From a checkpoint of a small spectrogram VAE: encoder layers 12.
Rows from block 11 of the encoder, named by matrix and row number. Each number is 128 + 32 x the weight over its row's rms, rounded and kept within 0 to 255. All counts start at 0. After the name is the row's rms in percent of the matrix's.
# f: cross-patch linear (encoder.blocks.11.mixer.f.weight, 128x128), inputs 0-127
f.8 087 [131 132 126 124 118 125  42   0 255   0  63 124 123 121 129 125 126 122 116 119 123 121 114 141 117 131 116 115 128 122 125 125 125 121 123 129 133 126 137 134  97 124 126 122 126 123 116 122 118 117 128 122 128 131 135 129 103 122 123 123 121 123 132 129 129 124 121 134 126 125 127 131 112 123 125 120 121 124 124 125 131 127 116 118 124 129 127 134 120 126 121 124 127 122 121 126 128 123 121 130 118 123 126 121 128 128 129 125 120 133 126 130 131 130 128 124 132 119 118 121 125 122 125 121 122 125 127 123]
f.9 091 [127 122 117 128 127 113 117  71   0 255   0  72 116 126 115 126 120 126 137 127 120 122 116 106 137  98 131 116 117 125 125 131 129 122 128 121 121 127 127 128 127  89 129 126 124 129 128 121 127 125 127 128 117 116 125 130 136 103 130 130 125 123 130 118 125 121 125 119 124 128 119 125 127 117 129 127 123 125 124 130 130 130 126 124 127 124 117 125 129 120 131 121 128 128 123 124 123 125 126 123 124 120 128 130 130 125 128 123 125 118 124 128 124 121 116 121 120 125 123 125 125 124 131 124 125 127 127 129]
f.10 090 [131 130 130 129 133 121 124 122  55   0 255   0  64 129 125 141 120 121 127 124 118 126 136 125 108 140  92 120 123 114 125 132 121 125 124 125 122 125 118 125 129 128 101 127 132 127 128 130 134 128 120 122 126 123 122 129 127 133 106 129 130 123 117 124 124 123 123 122 128 126 120 118 127 131 116 130 125 123 126 127 122 124 129 123 124 123 126 130 127 123 122 130 123 124 126 122 128 124 122 123 125 128 122 128 124 127 127 130 118 121 119 125 131 123 127 131 124 119 124 118 123 121 127 129 123 121 124 128]
f.11 092 [132 119 126 127 126 132 120 116 111  56   0 255   0  77 125 117 119 126 126 124 127 122 125 134 111 117 140  95 129 118 114 118 127 126 125 126 130 126 130 121 125 138 130  78 131 133 123 125 122 126 126 122 127 127 124 132 124 128 119 101 127 134 129 123 125 126 125 122 121 119 126 126 117 126 128 110 129 121 126 127 116 124 120 125 119 123 125 122 126 122 129 128 130 123 124 128 124 119 122 127 127 127 133 115 122 128 121 119 140 130 125 121 127 124 124 119 125 125 118 125 133 129 131 126 125 120 122 121]
f.12 091 [128 134 134 124 127 125 125 131 124 131  57   0 255   0  65 106 124 121 126 126 123 130 120 116 134 124 114 142 110 127 124 114 131 122 120 128 131 125 117 126 128 116 129 134 101 129 132 125 121 121 122 121 124 124 128 121 126 127 140 131 111 127 124 121 122 119 124 124 130 123 128 129 122 125 136 131 116 127 125 125 133 127 126 127 129 128 129 124 119 131 125 122 121 126 123 124 126 120 128 126 117 123 127 126 128 126 121 133 124 118 130 130 125 123 127 125 126 126 123 125 126 119 123 119 126 128 125 131]
f.13 086 [119 129 120 129 125 121 130 125 119 117 117  65   0 255   0  73 121 118 129 119 123 129 128 128 119 132 124 119 144  88 119 112 124 121 122 124 129 128 125 131 124 132 127 127 126  86 123 124 129 127 126 124 124 125 117 123 127 120 116 136 124 102 132 133 131 128 126 116 121 125 123 119 120 123 120 122 129 121 121 128 116 121 122 127 125 117 122 127 127 117 122 125 130 122 128 132 119 121 129 129 126 123 123 124 131 131 120 121 125 119 121 129 124 127 115 123 117 127 124 129 123 120 123 119 121 130 129 123]
f.14 094 [127 122 130 121 122 128 124 134 122 124 116 132  30   0 255   0 129 129 118 126 113 126 133 120 123 126 119 123 120 132  99 129 128 129 122 128 123 127 132 125 129 126 129 126 135 119  90 141 129 125 127 122 122 131 126 124 125 130 132 119 135 130 107 132 121 121 124 133 135 118 125 130 121 131 120 125 128 122 116 134 120 125 132 131 130 125 119 127 133 127 129 121 124 128 125 138 131 125 117 131 129 124 130 126 121 116 134 132 127 135 128 128 129 132 132 123 127 123 123 118 120 123 128 131 124 122 124 130]
f.15 075 [135 140 113 147 132 117 140 109 159 122 146 100 150  41   0 215 115 115 132 108 138  99 117 139 110 120 137 108 112 125 154  58 135 118 140 121 114 116 103 115 117 122 120 115 115 146 135  66 126 114 111 127 123 112 124 126 127 105 113 125 111 129 140  99 136 131 130 124 126 135 124 125 128 119 133 123 123 128 126 120 140 123 110 111 121 140 132 124 122 116 125 134 123 104 115 113 105 112 146 103 111 128 130 106 136 145  99 113 139 121 119 137 123 111 124 131 114 120 110 108 123 118 120 116 118 116 128 127]
f.16 093 [ 14 136 129 108 132 134 129 129 125 125 122 132 123 125 132 135 255   0  64 144 123 141 125 125 140 128 128 132 123 123 118 132  82 126 118 113 124 121 131 118 121 124 128 118 126 122 132 135  94 137 135 112 119 128 125 125 123 130 130 120 128 118 115 132 113 137 123 119 124 119 118 120 133 124 120 127 121 121 122 123 111 129 133 125 117 112 127 124 117 127 128 122 122 126 118 130 132 129 119 127 132 130 119 128 121 115 127 126 125 130 130 119 125 121 121 123 125 119 129 126 125 120 117 124 124 130 125 130]
f.17 103 [127  52 133 138 130 124 122 136 136 135 123 130 121 134 133 133   0 255   0  81 116 121 130 116 129 132 118 130 130 116 134 138 142  87 114 128 124 125 123 125 131 121 125 126 128 124 125 132 140  95 133 128 119 132 121 120 127 121 132 128 127 119 120 123 129 106 132 127 128 128 137 127 115 124 120 126 126 124 120 131 126 112 122 125 131 127 115 130 122 127 126 122 124 118 123 132 130 115 125 129 122 118 130 124 129 119 124 124 116 120 125 125 120 141 133 120 117 130 123 120 125 123 127 125 122 124 125 130]
f.18 096 [126 129  78 122 130 117 118 127 126 126 132 135 125 129 133 136 103   0 255   0  71 116 123 124 119 128 122 125 132 128 131 120 140 124  78 123 121 121 121 125 126 129 132 120 126 131 116 123 137 123 102 137 128 124 129 124 136 123 118 127 118 128 128 125 133 124 114 133 128 122 123 121 122 124 126 124 131 126 123 124 137 127 115 117 129 123 125 131 132 121 132 128 127 123 125 126 128 118 122 130 119 116 133 127 124 131 122 131 124 118 118 130 125 128 127 123 112 125 122 128 117 123 125 126 126 119 128 131]
f.19 098 [125 138 116  57 126 133 121 131 129 122 135 130 131 127 114 125  94 101   0 255   0  91 128 121 131 128 123 116 127 120 122 121 115 133 142 105 118 122 119 121 127 121 129 133 129 119 126 124 128 126 136  97 121 126 126 127 116 124 129 125 126 127 120 128 124 124 129 111 134 124 127 128 127 131 129 121 126 119 126 120 127 130 126 121 126 124 119 128 123 121 127 121 122 122 124 128 124 124 126 125 131 117 116 118 125 129 127 129 133 124 126 126 119 127 129 134 133 125 119 119 122 124 123 122 117 127 131 129]
f.20 097 [141 123 144 126  73 135 131 115 120 124 123 128 120 121 127 127 119 128  98   0 255   0 104 122 126 123 125 133 128 127 125 131 131 114 132 138  98 132 125 116 125 127 119 119 124 129 128 130 133 129 129 118  99 130 130 120 122 125 124 114 124 119 124 129 125 126 131 134 105 136 130 128 123 123 128 128 123 129 120 126 124 121 128 124 117 123 124 121 122 125 117 127 130 130 125 121 129 127 112 122 113 133 131 134 120 118 129 127 120 127 126 123 121 119 128 123 135 127 121 127 125 121 126 124 123 119 121 128]
f.21 098 [120 125 126 133 126  63 120 134 118 136 121 133 119 128 127 127 130 118 121 101   0 255   0  68 124 129 121 133 127 123 127 129 134 125 116 131 128  86 123 128 124 117 131 122 124 125 128 133 128 124 129 128 121 102 134 131 131 129 129 123 131 121 114 124 126 130 125 125 139 106 129 124 122 121 119 121 129 118 131 127 119 125 127 128 138 116 117 126 124 126 133 121 120 124 122 126 130 119 123 132 122 121 135 124 133 128 119 128 126 125 129 133 129 123 123 123 118 128 127 119 124 127 126 123 120 127 127 124]
f.22 100 [126 126 127 130 137 123  66 128 135 122 130 122 134 130 131 133 122 129 117 107  84   0 255   0  90 126 134 120 125 128 128 127 127 128 117 123 129 140  87 113 118 118 119 130 127 133 126 127 127 125 123 129 137 119  91 127 132 117 119 131 128 132 127 123 126 119 127 121 128 134 110 135 133 128 126 126 125 131 119 128 132 123 118 123 123 131 123 130 130 120 123 123 122 116 129 131 123 133 135 114 128 126 121 120 125 135 128 117 124 122 114 129 121 120 117 124 127 122 138 124 120 118 121 115 123 126 127 120]
f.23 097 [131 124 123 130 122 138 121  84 124 131 124 137 117 129 123 131 121 124 127 122 117 105   0 255   0  95 124 123 130 129 120 124 133 130 133 118 115 127 132  91 127 132 121 118 127 125 125 122 124 125 127 128 117 132 139  97 133 124 129 123 117 123 137 127 120 127 124 129 127 130 132 114 126 133 123 128 122 121 117 127 121 125 125 121 127 130 132 117 127 120 118 131 132 120 124 124 130 118 118 131 125 121 128 126 127 120 124 125 124 123 135 127 128 131 130 118 128 120 119 124 127 121 126 125 126 123 119 125]
f.24 101 [120 122 134 121 131 127 143 126  60 123 130 119 129 128 120 135 119 130 136 125 118 119 108   0 255   0  59 120 123 122 131 119 132 124 125 135 126 120 128 135  97 114 130 123 129 123 125 135 130 123 130 126 115 118 127 131  99 133 126 118 133 129 124 125 131 121 117 128 133 133 127 118 108 128 131 118 124 123 128 130 138 127 120 126 131 120 123 131 123 125 132 121 114 124 121 129 122 121 132 126 113 121 131 128 126 128 127 135 125 122 120 122 119 132 116 128 123 121 126 129 129 119 124 124 121 120 126 125]
f.25 099 [130 132 126 132 130 120 123 143 132  66 135 124 123 125 129 129 124 126 122 128 126 111 116  77   0 255   0 103 130 133 134 124 123 122 126 131 123 129 114 135 129  84 114 125 118 123 122 125 129 129 127 122 135 129 119 122 134  92 130 131 111 122 123 126 127 126 135 118 113 119 129 138 127 108 129 129 132 132 116 120 127 118 121 118 123 128 126 131 122 108 126 133 139 126 124 122 119 117 123 125 127 118 125 123 134 129 130 119 125 121 131 138 126 124 126 126 123 131 118 123 120 136 125 122 122 120 118 129]
f.26 101 [128 130 122 125 122 131 124 123 139 131  65 137 128 123 128 122 127 131 128 123 127 125 118 118 110   0 255   0 102 118 121 122 128 128 127 124 121 125 131 117 130 142 107 114 123 128 121 126 124 119 133 132 126 125 129 130 128 126 104 135 128 119 125 122 126 117 121 124 128 127 134 128 129 131 110 129 124 121 126 128 124 123 122 121 129 123 121 125 131 128 117 125 123 119 123 133 125 127 127 127 123 128 126 120 120 128 119 131 125 129 127 124 121 122 125 129 133 121 122 115 125 121 132 121 116 122 120 129]
f.27 102 [122 122 126 123 136 130 125 130 126 137 119  73 119 134 118 127 126 128 128 128 118 134 130 107 119 113   0 255   0  54 120 125 136 125 127 126 125 125 127 123 118 134 128  90 121 120 123 130 131 122 127 122 114 131 137 122 128 140 127  94 135 133 117 130 124 124 125 130 133 121 118 116 122 132 134 108 132 123 127 128 126 129 122 127 131 122 128 127 121 133 136 115 123 121 121 124 133 120 120 126 112 116 121 121 132 119 122 134 138 118 128 129 127 118 128 123 117 124 126 129 122 126 122 128 127 124 126 127]
f.28 096 [129 133 131 129 126 136 132 124 126 118 145 129  53 126 134 131 127 127 126 126 130 128 131 129 110 116  65   0 255   0 112 121 127 125 128 121 133 137 128 118 126 111 136 125 101 122 123 122 126 121 127 117 122 119 117 128 128 123 127 128  99 126 126 131 127 126 127 123 130 123 129 126 119 127 132 130 109 135 127 131 132 119 126 118 121 123 117 128 122 114 126 128 124 128 120 123 120 119 127 123 125 129 134 130 126 131 122 123 119 130 124 129 122 123 120 123 125 128 119 122 122 122 122 125 134 118 118 129]
f.29 095 [123 132 132 125 133 124 128 134 129 130 123 133 123  77 123 133 122 131 134 123 119 120 132 129 132 116 117 104   0 255   0  81 133 128 122 133 121 125 120 123 127 120 121 127 129 100 120 126 130 121 126 130 130 130 126 122 124 129 124 127 130 108 126 125 127 119 122 115 124 128 119 124 119 122 117 121 131 115 127 131 135 128 125 128 123 127 126 130 133 121 124 121 135 120 129 131 124 118 123 128 115 121 129 126 133 126 126 130 122 122 125 126 133 124 129 126 122 128 125 116 123 115 115 124 124 136 129 121]
f.30 100 [125 134 126 133 129 126 121 119 130 132 125 121 132 128  67 120 129 130 124 128 123 125 122 122 125 126 117 111  98   0 255   0 119 120 122 121 125 123 128 130 128 133 126 123 132 130  84 123 123 124 130 121 118 123 127 126 130 117 119 124 132 130 103 128 124 124 126 124 125 124 129 131 134 130 130 129 126 121 110 135 119 126 119 118 129 121 126 123 122 122 126 126 119 125 117 120 133 131 128 125 120 125 133 120 124 120 125 133 130 121 124 135 121 126 125 122 123 119 123 125 125 124 120 126 120 122 132 117]
f.31 088 [124 114 136 124 122 132 130 140 127 127 122 137 122 135 124  52 130 123 117 128 124 122 121 129 136 123 124 129 110  53   0 255 124 130 121 123 130 128 123 117 121 123 121 125 117 118 135  78 125 132 124 120 125 127 120 119 111 128 131 132 130 127 120  97 125 127 115 130 120 124 128 117 125 117 115 126 118 131 130 108 120 114 132 138 117 116 120 123 119 133 125 113 110 135 129 136 139 123 118 131 130 120 115 137 119 120 127 116 110 130 129 116 125 117 118 116 121 126 123 124 126 130 127 125 126 118 122 147]
f.32 092 [ 85 141 142 123 121 133 128 132 126 128 131 145 124 131 130 136   0 131 152 133 108 128 134 118 131 127 124 135 136 119 126 148 255   0  46 148 129 134 126 133 126 124 122 131 126 126 132 134  82 116 131 111 124 132 125 128 124 131 123 113 127 115 117 127  90 130 136 124 138 128 119 121 129 135 128 123 123 119 127 127  97 121 137 122 126 119 116 122 126 126 126 116 118 130 126 136 124 129 126 129 131 125 128 130 128 115 130 133 126 125 122 121 136 122 123 126 121 120 124 126 128 135 124 131 128 132 121 129]
f.33 100 [167 112 125 140 126 131 131 134 134 122 127 119 126 124 123 126 127  47 117 131 132 123 118 135 127 129 132 128 126 129 125 116   0 255   0  88 134 122 129 123 122 136 132 127 126 124 126 121 131 100 120 139 129 126 125 124 119 120 119 133 125 126 126 128 129 106 120 130 121 123 123 127 130 124 126 136 130 130 128 126 135 114 119 135 122 127 132 122 125 127 122 127 134 122 127 124 126 115 130 118 122 125 130 122 122 125 122 122 127 129 133 136 133 138 128 119 122 125 121 124 123 123 124 125 131 121 131 123]
f.34 099 [128 138 107 127 136 127 120 119 124 124 126 120 134 130 128 134 147 116  37 125 148 126 132 135 127 122 124 117 121 118 129 126 100   0 255   0  63 130 118 132 134 123 122 132 134 133 120 120 130 128  97 123 128 116 127 120 126 124 123 127 132 136 135 127 130 128 112 127 123 122 136 136 124 127 127 126 127 124 123 136 137 133 111 116 123 130 127 121 122 119 123 126 126 120 122 119 118 127 122 127 128 123 121 116 119 129 121 127 120 119 119 127 126 119 129 129 126 123 132 125 131 122 129 119 122 124 119 132]
f.35 096 [122 142 138  98 119 128 129 127 142 132 127 131 128 129 135 132 127 145 125  29 106 136 118 119 124 130 133 127 126 130 134 132 118  57   0 255   0  76 138 127 128 122 117 118 123 128 122 122 127 135 142 107 131 122 123 124 131 122 127 126 120 117 118 120 129 124 125  98 127 135 129 125 120 121 123 120 131 135 118 130 125 130 126 109 132 127 124 134 130 137 128 132 125 123 123 127 117 116 117 120 117 130 133 134 132 126 119 119 127 130 127 131 126 123 119 139 125 120 125 121 130 126 121 126 132 122 124 127]
f.36 096 [126 118 132 144 110 125 136 133 122 121 124 128 130 129 123 132 124 116 140 126  47 120 137 130 121 131 130 133 125 128 129 128 118 130  63   0 255   0  73 135 122 137 138 133 127 127 132 133 122 129 135 136  98 121 119 125 125 123 118 127 126 129 129 123 123 129 138 137 109 125 126 125 126 126 120 129 119 122 127 125 130 129 137 131 109 126 132 115 125 118 129 121 132 132 125 127 128 119 142 133 123 132 115 119 121 124 130 129 126 116 124 134 120 126 126 129 130 128 118 132 124 121 126 132 121 122 123 115]
f.37 101 [135 123 131 137 132  99 122 138 123 133 127 135 129 123 126 126 133 121 116 144 117  41 113 134 129 129 120 129 128 121 120 131 133 121 129  84   0 255   0  74 140 118 120 124 127 121 135 133 122 113 118 128 134 109 130 129 116 123 131 128 122 124 128 123 120 130 120 129 126 100 126 124 124 137 132 132 131 125 130 128 123 126 113 128 126 102 130 134 128 130 122 123 125 121 124 133 123 135 121 122 132 116 130 128 128 121 128 125 120 133 129 118 124 122 130 122 132 137 128 110 128 119 121 125 136 128 121 133]
f.38 098 [119 137 129 118 132 139  94 127 135 125 128 124 124 129 124 124 126 127 122 117 142 116  50 109 145 123 121 125 129 124 129 132 133 131 118 141  78   0 255   0  86 135 124 125 127 131 124 123 124 124 126 123 135 132 102 119 123 121 127 129 131 123 119 126 116 115 129 122 128 121 110 131 134 123 124 127 132 124 128 125 133 124 128 120 127 133 100 126 124 126 132 122 127 126 122 126 129 120 121 129 125 127 120 130 121 128 125 129 124 131 124 124 127 123 132 127 127 128 134 137 122 129 129 122 126 122 126 124]
f.39 098 [140 129 123 130 118 135 144 101 114 138 131 132 127 126 132 126 128 129 128 125 135 137 130  49 121 135 123 115 119 128 118 121 119 126 135 117 135  84   0 255   0  64 138 122 133 130 120 117 119 129 124 124 125 136 132 120 125 133 123 127 127 123 128 126 132 128 122 127 118 143 120 104 126 124 134 132 124 119 118 124 117 126 126 131 122 129 134 107 119 123 113 123 128 136 134 123 126 126 120 124 132 128 129 117 117 131 132 119 123 121 128 125 137 118 115 118 115 122 127 134 129 126 125 121 116 122 125 131]
f.40 097 [125 113 127 134 133 132 141 129 105 129 137 119 132 126 120 122 136 126 129 131 125 122 137 117  37 114 138 129 115 130 125 133 124 117 116 123 120 134  67   0 255   0  89 134 123 126 121 126 130 125 122 120 120 117 125 127 104 130 134 116 128 131 124 125 122 127 124 130 127 121 136 124 105 133 127 127 129 129 125 130 125 125 129 117 119 117 123 132 115 131 128 116 120 124 130 132 129 124 126 124 125 120 129 133 126 129 121 120 129 127 132 132 118 130 135 125 134 125 125 122 130 132 117 128 125 123 124 121]
f.41 099 [123 128 126 124 125 138 127 140 132 103 122 139 122 132 131 133 128 127 127 121 110 120 119 139 125  50 108 139 123 124 126 121 132 129 130 136 119 118 139  81   0 255   0  74 141 126 131 141 121 125 126 120 133 133 125 135 135 113 127 128 119 123 135 128 119 120 126 130 133 131 120 134 132 102 121 126 117 121 131 119 128 122 119 133 132 127 124 126 127 119 133 123 125 130 131 129 129 121 127 125 123 124 128 129 121 117 128 135 128 123 127 120 124 131 128 126 122 118 126 129 127 124 128 117 129 120 123 121]
f.42 100 [129 136 125 130 126 123 128 122 138 130  96 122 147 125 128 120 125 128 134 127 134 124 124 125 123 116  26 119 142 127 125 124 128 135 128 127 133 121 111 120  74   0 255   0  74 131 122 131 132 126 130 139 120 121 127 123 135 132 104 127 119 115 116 124 134 125 121 124 119 123 127 124 126 128 108 121 142 127 119 130 121 129 125 119 120 121 132 127 131 130 115 137 125 117 123 130 126 122 127 126 124 130 121 114 127 126 121 132 128 127 123 123 124 112 120 135 126 129 125 131 135 125 130 124 122 124 125 129]
f.43 102 [124 130 131 131 134 126 124 132 128 133 135 103 126 137 121 131 134 127 120 124 130 129 135 117 127 140 116  50 118 134 121 132 128 128 132 127 127 138 127 122 146  70   0 255   0  73 143 124 121 124 123 125 121 127 126 126 123 128 133 102 133 132 128 135 125 126 126 127 130 123 120 129 121 132 127 109 122 125 118 129 139 132 117 121 129 125 121 119 121 123 124 111 128 127 124 126 124 124 131 128 128 116 133 131 125 132 123 119 129 124 115 137 133 127 124 123 132 124 124 121 115 115 126 140 124 122 131 123]
f.44 099 [133 125 131 127 126 124 129 131 127 130 134 131 111 130 142 126 119 123 127 126 126 137 131 127 126 124 144 121  32 113 146 126 129 123 116 127 117 121 131 126 115 124  81   0 255   0  68 118 133 131 126 120 135 130 129 124 120 133 130 130 104 131 129 124 124 125 135 124 124 118 128 119 127 130 127 135 117 131 135 126 127 123 126 124 126 129 124 125 133 129 130 121 103 129 125 122 122 123 121 124 119 118 119 123 119 121 129 125 116 128 133 134 121 124 125 115 121 125 127 114 130 120 126 127 132 126 122 125]
f.45 102 [126 120 127 123 129 126 135 126 139 129 136 144 130 102 121 143 123 139 143 135 129 117 134 135 122 127 122 128 128  33 118 125 133 132 136 135 124 124 117 128 124 127 136  71   0 255   0  90 128 121 122 132 116 117 123 118 131 116 116 130 124 121 131 120 134 126 122 124 137 138 135 137 121 127 123 110 121  99 122 128 124 127 115 122 131 129 127 128 130 121 128 137 138 110 130 122 130 134 133 126 125 129 134 122 121 130 117 127 130 112 119 129 137 121 123 135 125 121 121 127 126 128 120 123 123 127 127 120]
f.46 103 [135 130 125 129 129 133 136 127 116 127 121 125 140 124  99 121 137 126 114 119 124 133 130 127 124 125 127 127 138 112  42 126 127 131 127 131 135 133 133 127 127 119 132 118  83   0 255   0 124 126 128 120 129 121 126 130 126 130 125 124 140 119  88 130 120 128 122 123 119 120 119 117 127 126 132 142 133 132 113 122 124 128 137 136 123 128 124 126 115 129 128 117 125 116 104 128 126 122 114 127 121 129 120 129 124 129 132 121 121 134 126 127 118 122 127 122 130 128 128 122 131 127 128 129 119 125 129 126]
f.47 089 [127 124 135 130 130 134 121 145 122 137 128 140 112 145 149 106 135 125 131 140 112 141 117 111 138 115 110 128 122 137 130   0 125 123 113 125 124 127 133 123 137 125 122 124 141  25   0 255 119 118 128 115 117 136 126 117 116 135 133 124 133 123 131  92 119 114 120 117 125 118 124 109 128 123 111 137 141 134 120  97 112 108 129 125 124 107 111 129 122 131 126 107 110 147 131 130 138 111 115 139 125 119 133 129 130 105 134 128 107 120 132 107 132 131 127 121 125 140 128 118 121 115 126 128 132 117 115 146]
f.48 088 [ 91 128 132 133 118 120 119 112 129 133 142 122 148 127 134 121  59 119 132 104 132 123 116 136 123 111 133 122 111 131 115 122   2 138 157 108 112 120 124 131 125 133 122 134 113 128 117 115 245   0  55 149 139 112 119 118 121 116 115 135 121 133 140 129  84 124 120 117 105 119 116 130 123 111 132 128 120 127 113 131  90 132 126 121 112 129 136 122 130 113 113 129 142 119 118 112 102 149 132 111 142 142 117 127 112 132 116 102 126 129 123 127 150 117 117 126 120 124 130 131 119 120 125 128 128 124 119 124]
f.49 104 [151 120 124 132 135 119 132 123 124 126 123 122 118 130 125 130 137  92 117 138 124 129 129 132 128 123 129 120 128 128 137 123 131  47 130 142 124 127 121 120 123 129 128 129 133 129 118 124   0 255   0  62 135 125 134 138 132 126 128 128 127 125 126 133 135  98 121 124 124 134 126 127 119 125 114 120 125 127 132 136 135 115 118 129 127 131 126 120 127 128 129 128 121 123 132 125 132 116 139 134 120 126 129 132 123 125 131 135 125 122 117 122 120 135 120 117 121 125 121 127 131 129 125 122 124 117 118 124]
f.50 098 [129 137 106 126 126 126 136 127 123 125 138 121 123 127 129 136 131 125  90 120 136 119 127 127 113 125 125 128 127 133 129 126 139 121  38 120 133 126 128 131 128 118 125 127 128 124 130 132  96   0 255   0  53 129 121 129 129 128 129 134 128 127 130 125 130 129 101 123 128 118 125 125 132 126 131 120 128 129 121 123 119 111 107 121 130 120 125 131 122 125 120 123 121 126 127 123 129 128 107 130 140 138 118 126 127 122 124 121 118 126 134 127 124 130 137 125 125 118 124 114 125 131 124 127 127 122 124 130]
f.51 102 [122 131 143 107 115 134 127 128 127 125 119 130 133 125 125 128 127 131 128  86 136 140 121 126 129 127 132 137 125 124 122 117 120 140 127  55 127 130 122 127 121 134 125 126 121 127 124 124 123  70   0 255   0  81 123 133 129 121 126 130 117 132 124 120 115 127 131  97 120 129 119 125 128 121 127 126 122 128 127 127 130 134 122 101 112 131 127 122 122 124 123 134 136 125 126 128 126 133 132 116 127 131 120 125 122 135 129 123 130 122 117 122 127 125 125 138 124 120 130 127 130 124 122 127 121 126 130 130]
f.52 102 [140 124 131 135 112 122 136 128 127 122 126 132 125 126 129 132 134 123 123 137  77 110 132 134 122 126 139 118 122 131 125 125 129 125 146 134  44 118 133 121 128 129 130 131 128 127 119 109 113 125  77   0 255   0  70 126 122 125 122 130 128 132 136 131 125 121 123 124 107 132 124 128 127 128 127 125 125 122 126 130 129 130 131 120 101 137 138 118 129 122 117 125 122 125 130 124 117 132 133 122 114 130 128 129 129 123 126 117 126 122 123 131 127 126 124 126 138 128 119 130 124 118 127 115 120 123 125 124]
f.53 101 [129 131 127 136 139 102 119 122 129 132 121 129 133 125 136 129 121 128 134 129 119  89 124 125 121 142 113 128 124 128 133 132 123 123 120 140 134  49 126 138 121 113 127 125 126 130 130 143 137 126 139  57   0 255   0  57 131 132 129 122 134 123 126 128 134 125 126 131 135  92 132 125 119 128 120 124 138 127 128 130 125 126 126 132 128  91 110 141 120 120 136 133 121 129 120 123 130 116 124 136 117 111 139 131 122 120 120 130 124 123 127 125 125 120 127 119 131 127 134 126 120 131 126 128 127 128 110 126]
f.54 101 [131 115 128 127 132 140 119 132 136 129 131 125 129 124 119 120 124 131 134 131 137 132  75 128 137 112 136 125 131 129 128 130 118 123 118 113 132 126  46 128 139 124 125 126 125 130 127 123 135 135 119 136  64   0 255   0  67 132 125 136 123 129 126 127 136 127 124 126 122 129 101 126 125 118 130 119 121 126 124 132 134 130 131 126 125 125 102 115 137 130 117 124 124 116 117 123 120 120 128 121 134 126 104 131 129 129 127 117 130 135 117 125 123 121 127 129 129 133 145 118 128 122 121 120 129 121 136 129]
f.55 105 [123 128 121 125 119 134 128 112 127 128 134 131 128 131 130 138 132 130 119 125 123 136 140  83 121 138 125 131 124 118 124 119 128 131 133 130 126 140 118  40 122 142 128 126 131 123 130 135 122 120 120 118 137  75   0 255   0  74 136 126 129 126 130 124 123 118 121 118 122 125 128 103 120 131 117 123 123 125 125 126 123 127 122 126 128 129 130 105 122 136 131 127 133 129 129 126 125 127 126 131 121 130 130 109 136 130 124 129 116 124 128 129 124 128 124 122 121 127 120 136 123 122 131 127 121 121 124 120]
f.56 100 [133 128 128 130 126 122 130 130 101 132 127 134 127 129 140 122 129 127 122 131 129 119 132 137  93 114 130 128 133 137 129 130 121 123 134 126 117 118 139 115  50 125 134 122 122 128 135 122 129 138 134 121 125 138  84   0 255   0  75 129 116 118 129 128 124 133 127 124 121 127 133 132 106 120 119 128 127 136 126 121 133 127 122 131 125 122 131 118 101 126 125 123 127 119 121 127 123 123 119 129 129 132 118 125  94 118 129 127 136 130 129 128 124 124 126 124 137 121 125 118 148 127 115 123 125 123 128 129]
f.57 103 [129 131 136 126 124 135 125 142 129 103 120 129 124 124 128 136 120 124 124 132 119 130 118 125 129  83 123 146 122 116 118 139 140 126 109 125 133 130 137 143 123  37 117 129 130 126 125 129 128 117 130 129 118 125 125  58   0 255   0  49 142 123 118 127 120 125 124 125 129 120 123 125 133 109 124 127 120 116 134 120 130 114 131 120 128 126 124 135 122 102 125 127 120 133 124 131 133 131 122 126 116 121 128 132 136 105 138 131 114 126 139 132 130 124 123 123 130 130 129 119 126 142 132 122 125 126 120 131]
f.58 103 [125 129 131 127 126 124 116 111 141 142  99 124 126 119 135 129 134 126 129 135 127 131 124 117 133 135  72 120 138 120 140 131 126 130 127 124 130 139 122 119 140 124  60 117 134 121 123 133 131 121 125 117 125 130 127 127  65   0 255   0  83 131 125 128 127 124 132 127 134 121 117 121 130 131  92 126 131 124 121 127 118 118 127 116 131 118 117 130 129 130 110 115 132 129 121 126 133 121 122 123 121 126 133 129 132 119 105 132 128 125 129 124 129 123 127 129 122 121 123 123 126 122 144 124 124 127 113 126]
f.59 101 [133 124 135 127 131 126 122 130 115 132 137 119 125 138 131 127 144 128 118 128 119 123 125 120 127 126 137  99 121 138 115 130 127 132 119 126 135 121 128 125 118 144 125  52 120 135 126 127 127 134 129 124 131 128 124 135 141  85   0 255   0  62 128 124 123 124 124 126 115 126 125 125 113 127 128 104 129 121 120 121 128 129 127 137 125 127 133 122 113 124 120 106 122 131 129 128 130 131 126 128 126 134 123 130 123 122 126 116 127 135 122 128 117 127 126 125 125 122 125 130 131 135 126 141 127 121 128 129]
f.60 100 [128 126 117 125 128 119 135 130 129 119 143 127 105 121 123 135 115 129 130 129 134 124 127 141 125 126 133 123  79 121 138 126 122 123 125 127 116 124 119 123 125 127 135 128  47 127 138 125 132 133 128 125 125 127 127 129 119 124  80   0 255   0  55 123 131 126 121 133 137 135 128 134 126 118 124 134 100 127 126 112 126 128 125 127 121 119 134 122 134 119 124 127 100 118 131 116 128 124 128 119 132 124 118 118 124 129 132 119 112 128 123 130 129 128 123 125 126 133 125 129 130 120 123 112 142 126 123 128]
f.61 100 [126 128 127 123 120 131 136 124 136 128 123 128 138 114 129 127 115 120 130 120 125 127 130 133 126 139 137 128 129  89 123 127 120 129 139 130 129 135 127 132 124 119 120 136 130  57 125 122 124 127 124 141 126 122 131 131 125 103 121  69   0 255   0  68 127 121 126 129 122 127 122 112 121 116 128 127 128  96 113 135 129 130 125 126 127 130 133 126 131 122 127 133 127 104 124 118 110 117 132 128 125 123 125 121 131 134 113 135 136 107 126 131 125 122 118 119 124 118 117 127 122 131 123 122 128 134 135 119]
f.62 102 [124 136 140 142 126 126 121 130 129 131 130 124 136 123 107 123 127 126 123 129 138 131 126 128 133 123 135 127 131 132  82 122 128 124 129 122 134 121 129 125 131 135 127 130 131 120  45 117 129 129 119 133 133 122 127 131 128 131 116 131  72   0 255   0 122 129 132 129 121 129 124 136 121 121 122 125 128 139 111 131 129 123 126 126 123 121 127 117 127 130 121 123 140 126  98 123 127 131 124 115 132 130 121 128 119 127 135 117 133 135 120 126 117 121 123 125 126 127 127 128 121 123 129 133 116 121 136 123]